A small masked spectrogram model, trained from scratch: encoder activation gelu, 61.1 epochs.
Rows from block 5 of the encoder of a small masked spectrogram model, named by matrix and row number. Rows with one number belong to one neuron. Each number is 500 + 25 x the weight over its row's rms, rounded and kept within 0 to 999. All counts start at 0. Numbers have three digits each. After the name is the row's rms in percent of the matrix's.
Before each neuron's rows are labels from the 100 clips, of 14976, where the neuron reaches its highest value: "top examples" is what is common among them. Only what is clearly more common there than usual is listed. The data: tunes sung on syllables by a formant synthesiser. In brackets: how many of the 100, against the usual share in percent.
# fc1: MLP up (encoder.blocks.5.mlp.fc1.weight, 1280x320), inputs 0-79
# fc2: MLP down (encoder.blocks.5.mlp.fc2.weight, 320x1280, transposed), outputs 0-79

top examples: the note E (75 vs 28.5); reverberation (75 vs 49.9); first note: E (45 vs 8.6)
fc1.429 084:494548487495493528496511502498503579524519475500487499499492485470489452510505459489520497496550507529501471504502496531496486491499570533500513511516454501484469515483493512590498494505500500500530498486542500514519563470499502478541468490
fc2.429 110:497477511513503480505491500501497449531498508500501477496503508507479526519510536505496498500493495503502560485491482508504496494500482477496493502449514465500491498497501509387480494462500509540483501498486501470494440566511455538498544521

top examples: the note G (100 vs 27.8); child-like voice (72 vs 24.3); first note: G (45 vs 8.1)
fc1.558 096:442500478508505520500500500492554526563494500452544445542501488517494479499502532532499500491503500504499517509519461490524498500473490535482502458513483497504477521521506493545500499498525513512521512502501513497512515506499502499500518480
fc2.558 094:526545498490500483546481506491471487501498507543502539511478513500528504497473483503500499488499498498458514489500503507499540493503501491490511507452500526499513509463491500512490507414583519463503473490518543496501476494504525500513451502

top examples: the note F (100 vs 27.8); first note: F (38 vs 8.3)
fc1.468 132:482508537507472520487449500526505536505508491484507491489448528503500490505503485505500498502525530495517529486500500500498517500508477500532503482500480455551497508513450472506500509494493525530510510499515501556500502492509499510578488509
fc2.468 098:501536554436493486532504501525486529507488500474521512495531499486545534478500491483545473495506537479531500498489507490510500497500521448491495504509502501503500494500514464505511563505496500498468492504502500498510498465499506497450469504

top examples: consonant: /d/ (84 vs 12.2); deep voice (52 vs 25.1)
fc1.408 068:505468498512464541485516500493517524473527500567538458498511492445490497500501499507468499493509419538496520494480490532543496499488501454504500510494550504499500501506497504549507500535480496503493502499500487499514473513500533505536499450
fc2.408 065:499502461478535508542508547475495520494482516502499480516497460461479477418504507503490510511500510503496496471551497504506488485544494515500495499499492466500498485499510502436510500500481499520506560533519492520510487496501506528508502484

top examples: consonant: /t/ (42 vs 13.1)
fc1.621 068:538500502529469504510474504513465440494533502529491450454496463500497509518513500556475481485478492507500487520503484541448444479498509503500498511500483517464520459484461503489526520493481506479483512496499499500469499490505474483508476508
fc2.621 107:458526507507500496488500504502483497499500476556507513484525499575498459396490525501499489496499497528480523542503502498499509505480539488500499498499508500514499466497534500516512487499521498505492491496427500493528494522468511499499515524

top examples: clipping (72 vs 8.2)
fc1.632 089:523558475509539481495502502486524510529469498522500512489527498494493509496522504474491499495536520502570490486498501500499518540500485502491515499522483477494496476569499500501492515464450477523523488452489504547492495491451497487531527550
fc2.632 094:502490448524508486526498480501501492488499538496498500523505499477464477500500501507501492484517504497463502498505481480499516504431495469502449506501558499526500538476500487514526480478521552496460475511504497459527462482492481467482507440

top examples: vowel: /u/ (100 vs 16.6); deep voice (52 vs 25.1)
fc1.559 092:454483505512601514410471517544500557501489483449508516498484501510587521539500519555512491480465499533497513478500549494538500488460467510502474490497511496513500571517529505497491488487488480498501503490494496424520579452511496509548508500
fc2.559 103:509507521496494467576496501506470454530500475506488501460540497491447496508500463503500500504504495484496489456493497483548495501507485432508485491497536520546507520500465495498500468500532481471491500534509500505487500534497509500520558504

top examples: the note A (88 vs 27.7); first note: A (47 vs 8.3)
fc1.759 088:520525487466499500466462486500505463494507500515497509526543498533501500507522500502452504504499497499504447457516488492482506502482484500503483519559486535555507492539511549467494488502556510484502506478498504488512481499586499524479462500
fc2.759 079:508522513507515479497501497564500504468497426494501484531489540507534502504475495508525478483499505463582402500496499498506495468508514500498506501480488500441495486505510502463483530504453515481486477486470500459490483498511497493484587492

top examples: vibrato (93 vs 50.2); the note F# (92 vs 27.9); child-like voice (63 vs 24.3); first note: F# (42 vs 7.9)
fc1.393 126:530491489492445496487508509502504505498555502499500505500494501494528459542500500483500497506483445485509475563481592513500498484463501531489512506499505498509488503524481494501495535535528490472475483483497508495500501501502481554513461508
fc2.393 154:481497503490514520508547507500496469503499510470498500540476491478498499510498500492567491502546492511479517493526486510499526497491481498514564567526510499500500478509526504490517471505500501501500502498503512440501545499485484501472440495

top examples: consonant: none (85 vs 12.2)
fc1.17 111:500487521478502496516495479519500520543495491530483496469509544505459519492499508466482457523538509498514500501493468534462468504496500497501499524498508408497497502491474479504498549448515476500495500523492475494472526537506568469515498513
fc2.17 125:475498503474502500499522501524498508478510496509555452491512500493547513450500503518514536494503467494527500473502497506515503508500477466467493470494480480507500450487531499455512425507497492499467504551499489495501457510528506499522461447

top examples: consonant: /ʃ/ (51 vs 12.5); consonant: /t/ (41 vs 13.1)
fc1.412 097:505484532521503490463469486514500497542515503497499499513488501510509499498496511499480501527383530501500501518443534543487478499494516508434467493507489491507500489493502500478516509503490507511510502479491437498503537500494505509496493512
fc2.412 097:499496541499501521532520504507527499503445528520478500496535504503498463517502490501502508542519486500475472510531500497510512496497459482518504524501498530499500500501470488510504502500506443506461506481450490503500471489506603489504500537

top examples: consonant: none (54 vs 12.2)
fc1.194 068:501525497485523496503532507517531480517479504528499457517512532505500518498517507489489446493502553509477505500512499523535505531473423511492496560505500499492478514502510504512501492501500492515506505545481498504502509487504525500551497498
fc2.194 068:502495510503499542521485494493495536452538496544500492503511535500506451500494501490507484498484562504512527489494502501458535494502505479516489495500530551499481529485501518501486483540499423499500510499496461499444502481481486520504502538

top examples: the note A (82 vs 27.7); child-like voice (49 vs 24.3); first note: A (27 vs 8.3)
fc1.666 084:500497507492540499449462499482499502444501518502501477490500500500533522513553500475504490497528379522470509484498485481500500502480493487465500503500552517523500505502525500491501468465500511533546510486559505459500534500492503474470497478
fc2.666 084:481500501521499502501496504479529516495471493481503549500477501500495495516490507500492493499492510500503533485505500514522530500514501501504572486516485478484510502496524527504489521502502496496430458498479501511505497505507497500502496486

top examples: the note E (100 vs 28.5); first note: E (43 vs 8.6)
fc1.232 124:498487498445506487455473483500497470509499505541500500493494502500498479558567518475500500525526451513499556500501477507489512496493517505485499513516497514528424519494498494485512489494497503498494519500523502502553524497482491510500538545
fc2.232 113:484488449508512495531517496549494534494480490450524504496500478483538498472506486506475494508486502547506505507489501493531484530524501472489535500519509551477504497487507539498511459520443498517510489587498495478504490499501534438502475499

top examples: consonant: /d/ (59 vs 12.2)
fc1.629 118:497486496438500512486461500530466493515492541492508506492529450463512510494500521515495451505504500497464500463494489506475535499512507506584505500524474500493494505509504505498516501502551507501417504516508472498527504482523575498506498502
fc2.629 102:501500497461493490538533491507516520467510500513500472497499504516496510477550528508488513507530444459508501506517501502530456522543495500474474498472505458503527502500458506511471453483499497495520500490478534500502501500463487529492471515

top examples: reverberation (87 vs 49.9); consonant: /ʃ/ (68 vs 12.5); vowel: /æ/ (36 vs 16.5)
fc1.31 106:493508460549499504511494561546501488504496551495486505479492577491475507504536498525501500487499452564443487556503494563531500522496501406500449498535487471531553513525539467506547495504496500502500505458559494517505502503481499498500499500
fc2.31 101:474506551500500501492501500490501485489500500500475500505508475521518502548500503511518514500521509484543520500500490478469500489501510599490501505522502511460483488504499484472500512496496484478473492501405495459504558509524512500498500477

top examples: the note A (100 vs 27.7); deep voice (72 vs 25.1); vowel: /ɑ/ (42 vs 16.5); first note: A (30 vs 8.3)
fc1.149 094:468498506541489509453540473501555475514489499493486511480500516499503550474559484504429528495500536544539501500551479495488541476526499514497460546492558513493478483495500481498527473503505500486509497497503501538491500500501501524517507450
fc2.149 115:498500525530458496492486511501502529519498528511494502489489517500481467517558490492493497494497501501502502501500522494533500492490496516500508483503544484505496442500490496492520516501456494487488530516519499538499481538516502484475508590

top examples: consonant: /t/ (69 vs 13.1); consonant: /d/ (31 vs 12.2)
fc1.131 142:500498497529494510493492478499515485578500500466500515509491581539529504494500477489521503459500528493544491515495511521505520497500519503491500527506503498444551497445510498510558549498505500500523496500498519502506500495485509461490500500
fc2.131 102:489504469481472500465503528511490526465500520437546501499503475498502488500500496510503491593487488477495486501509500507498534507520490515519547445483503491502493504489498465463501416489521502516545480514509492498488528536479466511500498501

top examples: consonant: /t/ (45 vs 13.1)
fc1.638 099:522501513500513507487452514485455508501504431477512498514459502523513491503486509512495553502499486498473465495579519494468470468515474525424562499500503503499504500462526516512501451497511566451566501552486485460516499517521500500490508437
fc2.638 123:502486501474496493491530528510503524499493477569477478474499502454498478500511457494498500490489500496538521472487506501531500509488496543532459506503502485484501505496515506441442469498514518498445482527511511500498490516485521495498504517

top examples: child-like voice (60 vs 24.3); first note: B (26 vs 8.4)
fc1.691 089:445528497487484531481456495571492514483545473508471499500501517480447496498492510500483472456498502538500496541505498491499500503500506500517499510496582508493494518555525499525518500521500492498492485537501530519502500509528492498479478472
fc2.691 099:496549500499485528515502489498505500507520488479522353494480496530466499503480498500467499479509487508499476523500502437506501478511464501547466504476488528472500491523485490550475506499534514511514509425499533522507496520491491450486490501

top examples: the note A (62 vs 27.7)
fc1.562 086:525491528446500503533471507504489464524500568517483498494496494489482504491507500503492481496545490532485519506473502523528495472543482500520509516498496500501528498500598505500485451490501500491477492483458482501481519501543503528497489500
fc2.562 109:530505508503504504500503498483499500472503508587462461473454496502451500471512504504483498498501422500495506509492507533519512464483511495520506498540498459483434497503470503507500442504495506500545508507506489499506483501486486532514457500

top examples: mains hum (95 vs 7.4); muffled (low-pass) (37 vs 12.2); thin (high-pass) (33 vs 11.7)
fc1.507 131:487500499497502539523500524468532487498488478495491493500494473511501543501487497500496501502481495492510504500501502517501476541496498549503541470503568502506525486452469526501584521496503510459506505496504482503510500480521475525478512527
fc2.507 115:500485503487493504511500504486461514533499518491500452545523505553499463501487531502521372509496523515454514498477490440504586503497517504501499471497512501516498503494448495498505580450478472500547504476498502501503500500487502505485503504

top examples: the note C (91 vs 28.3); rumble (25 vs 7.9)
fc1.115 089:521490530478500495502498493499494508506561492500523492498465529500498483509500498536507491502453527464530492503503530511510526498500501508554523543548498502501554511484518500492512498499502471518464496502502586480486475501516506496483474517
fc2.115 093:499502501471487502494500498502520525510500500508500461500506496542513520478511501508535515519486493508489481502500488514464469502480489487495492477484512531500500541500500490441546466490546519480539516496499473500493506500500555515482608500

top examples: the note F (72 vs 27.8); child-like voice (61 vs 24.3); first note: F (47 vs 8.3)
fc1.88 095:499482489580484493500507508500544531544492531500507466499503500546427497499484518532463534515508501500489502505443498501504490481515500514500482507530500480532499483441496494504510572494504503502504439501498494501505521499469491440501494504
fc2.88 077:481476572497513502502497566516501505513527502490477529498500523493524500526470500499504540499502497498494473499518507499507500507502491470499500504499502500479478516503488544523500501482473501510524501490488496574483501508491503504626481456

top examples: consonant: /d/ (82 vs 12.2)
fc1.204 149:520498489502509467493499505547531501479553495497482506489493606504496499500509465496527509485508517531485498498513498505484480500497483499509511517501495512468470511471529470512513500471503514531495480535508501497523510513461485518523488505
fc2.204 095:459500486509490499511499530500501529473488535457523491459535450477498492500500563492503531516492523486505485490546503503506499458501485483539489494460495529508515485496613486498496490501532505505489485489511509511511534479500499502517499530

top examples: vowel: /u/ (69 vs 16.6); consonant: /ʃ/ (53 vs 12.5)
fc1.440 081:503509500525540499465491461496512450504576500494490515496511497514517498476510491475505480500501478505493489500517497533500533478550494490515500483501535506499489519510486522514500503501526500480506499487449500494536467489462488495506502488
fc2.440 091:501483498461498499465563490506373505492425494511529466498494501475499513517501526503520495498489484433505500499504503510485503510493518520498482491485429504485528451488436469499477488507502500510502508500504499476487499503500488494564496522

top examples: clipping (91 vs 8.2); muffled (low-pass) (37 vs 12.2)
fc1.68 094:532493539499467507517508520500458502474512502445511503501499509508542498511501518504500525511500504500528502479522502421505499506439506525482493502498500508508492500502482456521500529500519530505464526494500512510476515498439497508493500502
fc2.68 089:489472499500502465492535501512496500506492521526532500509500503478501513455500427501498499462545471500501537536511505500482504524494485492507490493507488498499501470500482501507489494491503508500498489502498470493538501502540507497498550522

top examples: clipping (98 vs 8.2); muffled (low-pass) (31 vs 12.2)
fc1.717 106:505499501449474518520472458528493465495512512450500491588527493496545523480494483498495554502501429498553498513475480512490461533484556508544499499501464508514539537487487478499525481507492570453511502508500491498510509495504493499499517438
fc2.717 128:556510505472491503502505527461504522546536556504498543457500537510514510542438554507508389538549507482495504504495532498506508457534483480485545503499512496492500482503500512505500535425515462555502501503473471462506512486507498490489465528

top examples: reverberation (79 vs 49.9); the note G (63 vs 27.8)
fc1.414 067:506457480472520519501484578461466468497521466504509500520497493514490502503481500518459571495476499504528476516472498532498514518500573486479496512477475504513500518515459501522499443509524493464484501448520517465476501512530491500515506497
fc2.414 065:505481489500502511508461501501483488510460500501528483494457514503475475499511439498475500514505482503497527527512509556500490531434531471475500503486488498495516498505574474497523504493500500465505501539495500516501492436460511500502397471

top examples: vowel: /u/ (100 vs 16.6); high voice (56 vs 25.2)
fc1.51 116:496500514486543498462500550522501573483479471498500489497431488454566508460516507489495492499502451499500515505528468528513502463486496506496500502478491523497499502484462541529500461486474485507544491523501502516495545510454500516503493515
fc2.51 155:462499496498498489494526494501497537500497508416552529509469499503537501500500531511524469544490444499500515521514555471531477510523509495519479512439500501435500449497487454505463494501473509494511498500504527506493495513523529504501473482

top examples: consonant: /b/ (92 vs 12.8); reverberation (81 vs 49.9)
fc1.54 085:513500490520514543496503501499503501523509502537515473498495509508519488503517514500463534514529478506500499514550456461548490500496505498473499483503569500505502533502513510558490514467508524496485531504497502489485534500470503483504512496
fc2.54 093:491498504496496502499510487519500492506496402501516504517504465506501522546480502474503513509554519475476498498501477535461512510512522467479504482490500497505580474492500475515485503569496500409490499511501501534508519520479498518470506498

top examples: consonant: /t/ (91 vs 13.1)
fc1.655 075:553499526446485500520504494546490495481500494467505490490489487458499502368500560510476546484501497552524507528501454605460503500495500499498484511521484434494522532509521544502519474486411510500500486491529514539538530521527503500433500501
fc2.655 074:504511500527554501468511492471504486500505566500474552529500540451500496586500472479491468501497512455454502497537498485499466502501477506501506497524499607498505491468504508520465500502525504535500506499526501485537490521499529524496500480

top examples: the note C (94 vs 28.3); first note: C (34 vs 8.5)
fc1.215 080:482516520495627479496501499475504500471503498508499479501501498499542514451473494520492500502564544524529524486502449555502487482505502493510470488502503514490522501438529505516499490500477496504503479443487505488500501520516500478503493510
fc2.215 094:517500432493523501553476487502521468533518506499474469499500473557546513439547511483544479472527440523485505436439484478500479507525500514483502506479495552467522549499491499485486501510499525493497560490498507509508482551485512503554496504

top examples: mains hum (90 vs 7.4); consonant: /t/ (35 vs 13.1)
fc1.250 115:500501576549510517510545500494500497564512506471484470514500467556484505496495499520512505478479502429508500483531535500493500499485512516442506493439481504511508457499494510500509494516516506507525500497500507495413554543535512470540517473
fc2.250 109:470501492489493497465516493496500519556474456492549497500547512456461497507492534533499458500498506490498516492522498478502493521478503502548453486467495492489497477487494479500498500524504502477505501566501501515497500499496473538496499501

top examples: vowel: /u/ (72 vs 16.6); consonant: /l/ (49 vs 12.4)
fc1.216 097:511530570468565477511495474550504525557484502513515527505497500484492540498468503504449527498508496502506472520519520501471506506508533490533509480497433500472498501524478575485481526476528500502501498513476497505501552507507500478540524510
fc2.216 101:497515515497496506478490484482564476476497500490468480474473480485483497505510487490497578500500494480483477476501474499503517510519439519501511503557457500508508520514487500501547494523514541494482488502500500482509509519518505520491516504

top examples: the note F (59 vs 27.8); child-like voice (52 vs 24.3); pink noise (33 vs 7.5)
fc1.106 087:495500499513499500492497514516502547495483479499499520521472508501510505546529503512499486498445479541550531499420513527497498486501492481504500497491498469535509496466506487507486521500498500477521497503498500529534516497472525501489510480
fc2.106 096:499494506462503502521502482501499498511492503512523474488499498506458499491469498501477504487523505496429474503550477461495502522486485500504498501503554502494489490512512512491500491525486477500497497513529486432483485508576504526471496497

top examples: the note E (61 vs 28.5); consonant: none (35 vs 12.2)
fc1.448 074:512501513490505495526480495510456533506503490523525519505511479501428492536528500498459505498496501476501500467527497534497509500497479500519496509495499503476532478493494573454525536483490505504519486552504475500466498561515480500499514491
fc2.448 089:490487545476503500500480511500510499530484479462500503432519505502490479560511491525483500500511495546442498496458490440489492491489497453502476496494501499481420480515509510506498507531499499500504513499500501518505517502499506534505500524

top examples: consonant: /t/ (100 vs 13.1)
fc1.648 103:475501501501501493533480545588540502501515505478482499491510501499503512499500464479494516500479506506479527499451503499510484500496554482484459499525411479495492500493498487474507491499493483494497495502450491476500508455518502495504500508
fc2.648 119:554496502499538473517500455461501476497524496508540495447529499546514490502502544496516540516516586470467502521504482514506502505509428486483503484502450506486543486500521484500512515594501491511505522529501508481518498498495520496514487472

top examples: the note G (64 vs 27.8); consonant: /ʃ/ (35 vs 12.5); first note: G (26 vs 8.1)
fc1.361 099:479526490512508517492508500472495475496433537499508467500496501485488500492489508500503464496515489530509597500489482538498500531466513447488550498526495497527500494499545482467518523539525533505491498502506610481520500495502501491500521471
fc2.361 095:500505527489496463500495523510506514519565474506496499499500493479516509498547486498518550517493488494498379509512499494487512481507501621515444479474501500452458514497498497546493496484505498516478473505496426503499502499484500499509454512

top examples: child-like voice (72 vs 24.3); the note D (60 vs 27.8); first note: G (26 vs 8.1)
fc1.741 087:512493464519507507515514448492477510552502433517505475540533519515476511475442528490503468501518482483498462500486413499463480500506477526496500515500491553478518521514522500480522498514471509509553483460482506467500520506515493500535485464
fc2.741 149:499511560500525508497502525494532520435507485500515527449484500467530503492502509499506509501501519494444523542506503501531530514487537489507508495500499462530407493492499475500503504521532477488502513546508500567488464519499501497481447498

top examples: the note A (98 vs 27.7); child-like voice (77 vs 24.3); first note: A (48 vs 8.3)
fc1.721 114:493522506479490503495512498489498498501468493481436499488486507467492490504499510506426510489468490525508494527543519492483506446433496500546509510453498510505543526509496500498508487480500500505468501502532498532520440452485481442521499455
fc2.721 086:503511501597464490500467503460531483493508525545505460490448494499492545512515578479497596500498501488472479497482478502498500500503482514499508477519513501500498495498500503497499485500472457497497480506484548530517517502502513499460522513

top examples: the note G (76 vs 27.8); child-like voice (50 vs 24.3); first note: G (45 vs 8.1)
fc1.72 074:457551474558508462456506504500491560492500441477502495508490500482498423500495500536477514501514534499498493509476504488498505509519520549480512484482486498478499499520546500506461475499514552492517553521499522504463482500516493473500500500
fc2.72 071:529490503500505460500453500501474506500499521497504515493500499475497499535561506506503553501548502499517564527431464500503524491603498518500536502573462502488489515477506494470510493511409500487500495492501556502505478503509535500519493564

top examples: vibrato (96 vs 50.2); the note D (61 vs 27.8); first note: D (25 vs 7.9)
fc1.546 111:477471535512512500514518513501521497466486499502498485518503505445550506469458503457480485487554547495503499526474495526563453499508536494541535536486499490496518505522468507499501507515472417508496489500493502449500524552499484498526489495
fc2.546 106:513494522506514514508506510500477461504496533475526537494469488457473501502500527493487495491497424503479509505512507502485554499502498506511525515557540499500471493515507476504546499495500500459490522500503499507500517515489498518510434503

top examples: consonant: /ʃ/ (97 vs 12.5); deep voice (51 vs 25.1); mains hum (32 vs 7.4)
fc1.437 076:492507497527499507505498495509502496517514505498494469560501586501495508494511539449522503500485526513458495540490534477487481498501485488548446505526500517508508534499502547456483524500509528509480543469493574503502473480492525503563500549
fc2.437 082:566409498490472473493499495489490502558512501516414502500531485491509492561505497500504488451468454507500528507498528501523500531518582492500525503502546556514528470497490491504524609515502500514493500500496500499523493539513500517489496483

top examples: clipping (100 vs 8.2); reverberation (96 vs 49.9); vowel: /u/ (45 vs 16.6)
fc1.653 118:537494505508558498547507494490497542501494465500477567477481506490499502500572496474517487489505507495464502501483484489507477498493523500490488519506522504534494500500488527494518491504488507494503495447465497465506500498447491506478526498
fc2.653 156:500501513468481473500509499485543500502513470508515509404500500494499442500518503489502476498501522518499504510489486497535493495502518389497496494508502471522545514456506464528505548507502509500501488472510509527481495485503494503499573504

top examples: consonant: /ʃ/ (100 vs 12.5)
fc1.762 173:539494543500498500486526495499511494588483494469501499499498500496514499488499490483505515514466484498500503498472498467505481515474492502498493466502512461582502521519493535502500534500501500508521499542502479501503505500479509469512472492
fc2.762 177:532485544509485497515502499507473518524505491523496471501534492500500495520496507518496502500499499500490493486511507519504545511522499485506506484502390499500503495483502506494517486505501504499500510500498495494493500500503550477485469471

top examples: consonant: none (99 vs 12.2)
fc1.442 110:523526512466513503504497493502489506484500499503502497508512470489511524490503511501509521505501504500522491483503526505466495502495448532485536500467521502442478462502500498501503497475550499502527518499460506471511526468519553508503488485
fc2.442 123:469501455508488499500483485491520435498500481485485513479495523529534468518494431497512502499500481521500500468502496501500507474490579484518486492519494497516501510495493501502491499498507531474512495419526474530496507532510457491502500482

top examples: the note E (100 vs 28.5); first note: A (29 vs 8.3); first note: E (29 vs 8.6)
fc1.639 131:499517540466510472495502462501499490539502519527553522503479501486496486545516474517504489497538517578472531526481457523505505481536507535457500508538486502507543493446527553500500491491491499500493486498510551517503504540507501491501539485
fc2.639 131:471468473500533499521518504525503493500500498496511476476509531493450489498488494499499536499488455458467500482522499499470457498449546470521517496551519526500500500515492501494498460502399467528497519465498501525502525500500500464490578511

top examples: the note C (100 vs 28.3); first note: C (62 vs 8.5)
fc1.209 122:486508449503512464495494489497514507493495556519482514471532513503514506500558560506495512501499526526452488499501523500503448473487494556510439504501465506502499509504483458487539477502476518463500502495500499511428506534506469536494513500
fc2.209 141:503499512448484535515515503500473504542493509498494501466500493503503501586557498503538499554500488484552466505520497500487482499525535495524529508540500529497492439484627528509481490481497507488492478462498487531503491499484520439515513497

top examples: consonant: /d/ (57 vs 12.2); consonant: /b/ (36 vs 12.8)
fc1.680 132:511501506500512512524494530493576486500499498496499527522444475493501496526496486512506495487506555502525482508479500493476500520492523502512484499512505591479466528502519464475575544496573499506546493526514466511512521491476510438505496452
fc2.680 098:530602490513499505486511500508490454491505533499428507487538500499502499513506454473522482504435488500407499517479502423531497501506497505500484539520488493489496508503490503496470513500439530502481501458454500497502498509496512526500501605

top examples: consonant: none (32 vs 12.2)
fc1.44 117:466480512500559537512573446516543537482484484532542579504501534495503520486536500476500486471531515504527515481498533502500504504479502521515483504515495499524484486507465489512476491491511493468469490568437480490541498509500500488444499494
fc2.44 137:545537495512505477488520505518493491498543499502501437493499472497522469499506481516485528519500495555501435505502465500503501535550500484514522519503468533498521500502490505466533510513492508512504497491542511501496552499485489502548505515

top examples: reverberation (97 vs 49.9); the note C# (72 vs 28.5); first note: F# (27 vs 7.9)
fc1.628 104:507499522517503448504485533516498484570502499411507522509575498500500480474499437497491507501457504523533502459499523501500489462496504501493472501482520502503480513500485483493526406480480494501446500496469482512455489491497504501545496536
fc2.628 081:433467498508500499499500501490501499515507498526503482500458500501501510507522510513496509497497502522463486538465484476492494500494509494500473507501490512489499466503521512497403511502483492482484501505543479494511521503508497512534500482

top examples: mains hum (93 vs 7.4); reverberation (91 vs 49.9)
fc1.433 065:468551509480501502512499542496497524500530488509500511494501515481502457467515532523508498507475494521497491512491492562479492500511503497480500500524514501537480496488497482528511513446492508471480556543472499498511515485496504476527512512
fc2.433 058:499506523510500487505491482508520497498464470500494495477500490492509477528477472508501472500427501515528490495498548512500560502500501500500500497504501504478448496605512500500470499495498500507500524499484532581516501500489514499520531436

top examples: consonant: /b/ (43 vs 12.8); vowel: /i/ (40 vs 17); clipping (32 vs 8.2)
fc1.211 138:439454482537548502469499511474467512512499501500496517474473499500502505524498507513483455475488490520479495524514496519506533515542575478462503488535501450552492497500500504504510489485507494500472476487515506524501481500493483504502497491
fc2.211 103:484473543494508501506495492488523486504497524485497500541493507500493448500483486498506500503499474498500537490503532486513500473462497539499513505502470509500502497516492502517515533502497527460506507499507479558527509460481461467499499497

top examples: the note G (100 vs 27.8)
fc1.564 131:502493523522504481576526456486535466476502487481531465510500545467502506510504488501486507518507500514503505529500531507490535491500482527499491503489499502494499501490436499522501504500493485463494465500497546515495496506504431531503476509
fc2.564 107:500507511465498488462500473488515500556498491516475493482498478461516538517501532499543489516503500493499499485507467524493497482511496499500446515470399518494486500499566505499496470441500496473498509540500500502504497534505525506497500499

top examples: vibrato (100 vs 50.2)
fc1.300 160:485414476581532469500499476519502495497490469507496500498502492484531510507549525493494493497498513519554494527506498470528547517533467531538497494492512458495493500510501498475484526514526499407500492507503484512529522500473491511519513521
fc2.300 142:499450508500519547495478501501514503513499516500507500494507505506509499500570504505463497501499498493502494500498500503510500500535510501531493505494506473500486537499501486497484500500523491475519500458482497496515513491498542506475498496

top examples: the note A (96 vs 27.7); child-like voice (60 vs 24.3); vowel: /æ/ (47 vs 16.5); first note: A (33 vs 8.3)
fc1.56 084:503556501495509495488470430509503511500464495514515556495520459501470492546476500500500514503502507493455497540500456505482557502511493502482501478500500554482468541499525502513530504511500487498465503582502522470466551511507468522484523500
fc2.56 100:501503524488505519500484551506505509500511497503483537474494541497507503488473455461500513486450556499506503483495508503477481501501542500501483515468500501496558500548490471477548511495500495492539548517517503485496500524471457501501484487

top examples: vowel: /u/ (85 vs 16.6); reverberation (75 vs 49.9); clipping (44 vs 8.2)
fc1.622 085:497513490599536502500501481498498490485519469502503520486498492526448510501465496500501478495462500482481494490514511452497495493555499481497465458488505499485496515499508476524492497501498492514488503489498486487501509505520468447502493495
fc2.622 094:501536540463418489500499500432500500590464511501502520479550496496524471502523508489482512524525483502499501515470493485478413411497545524530511492502474490500500502537504502493525502497507487519500524479535501514502469520489459495518528525

top examples: the note G (100 vs 27.8); child-like voice (54 vs 24.3); first note: G (28 vs 8.1)
fc1.224 139:465517472508469516488533522484525512521444458462519504532516485500503494500543486512490502504506497568499554573540500503491500488490509536484500483518440525499440500506524481526501502477555503503554509479497491496500485530501498493496496474
fc2.224 112:549499560490535506547501496511500490502517520548492445508500500499533488511478502483526475498501486476495485505500478519503490490508456491503499501487505500473509503517498499487499467458513504511491495534512554507500464499488521527479487592

top examples: mains hum (98 vs 7.4)
fc1.122 112:510505532511516525508490507469511468508503486491498495493493516507508505505504541446444479509507462482498482511484480511508493492496480511499499479503500500526503479507502531523491498481497537511520501489513512501522491516439468483489560519
fc2.122 140:481501494503471465506501504536499521502500499511503485496503494478475537464522466573530505499500501514495499510494503494483474522497501479498494494457515544465496500506500478500563488506503500499489500500473498484518507503504531491513432497

top examples: consonant: /t/ (100 vs 13.1)
fc1.333 142:497500541498508601458487477529521504455527497448500541444532500503500505468518512522501510534496491498507496539453503556514551505456518487491509496500468501492488427487537494503531485482503511500446484498560489455496496510569519490500493500
fc2.333 121:503494531484498519536481508458474500513481517516505467497459504552491485500500467511497485505490474499450508493496532496500555509488529501515517474523503497520510508525495559503492569501500498489551504490464491517507527482457498503484555500

top examples: the note G (68 vs 27.8); the note D (65 vs 27.8); child-like voice (54 vs 24.3); first note: G (49 vs 8.1)
fc1.491 095:498504500471500480513537490500506483500491439508500448485488500519500498558501497501499499500514500493500574498521494529505538508501539474455501505498521493500513491510569499488500521446540530499532505483500516504479499459487490498493513525
fc2.491 078:537496506502493536521496451492501522492532498485495474500500516504487528513475500501524541519514546499503500532529503540459520503481497488521502516511503483506504585477471419512520481482498485541520496482497499506494493503501602505484480563

top examples: consonant: /ʃ/ (95 vs 12.5)
fc1.8 117:516468500484485504501500514498459479480491498484490513517497567495520499502509510555491501514492472516496555494414498478514499499481503466460500493528419497498486540503490477500529524491510500503498510505492502476498506511557533501507524508
fc2.8 108:514484477461482450513497513532507496493499531441498507512500479494496499451511475490529486497498505492470499522515492500466496472517500511504503471488518496478498444485478468506504503496458454536494528489516477511500452512499492501500487526

top examples: mains hum (99 vs 7.4)
fc1.739 062:540519534463523501467441510513507516499479503474525563507490495584447500564413459515519477498496532524497469488509551499461503493485498510500477501500490500495493471503520509493455496508580517499498502517498508408478485500495516500512496500
fc2.739 052:518511522469497514485415479490489489513467493482493501500525485490538501490477498468503497517493504504498562464490552491468470522557513488520507498506496560463498536481531495482493469500500472500495474525504488485500500482533508504485513486

top examples: vowel: /u/ (69 vs 16.6); consonant: /l/ (33 vs 12.4); clipping (31 vs 8.2)
fc1.616 075:498488490498513506499463506498517504554457407509508495503503533490526499463498520462485504500466496448516518495532488501500502505493500507537501502501505500503521500525500533489504497474494485501502467483500480464508502500489545539499500530
fc2.616 063:500489496512451407502491489528472521524498508459502480461494541465497501500487507531464493613519475499498495500476503480498500503500491500485500483491502505492547494464461529511549500513500472452496535499501532499488500449479471500498509497

top examples: the note G (59 vs 27.8)
fc1.155 095:494490504500500490589565508545500501564465512518530501507499485478501517476497511485514484499508526539509487506500492516512513489533498502525485486513486534454493511501516485541496502456526468417502501479429501467433492496500505542500506471
fc2.155 112:506500505522509511409471478478481485458504492480499513504519522509505532502482500500495501503517491482487506491484504484502504515490518497468501526490509511496544494501484541505502501637500548500505485543539498535500504504493502455475492511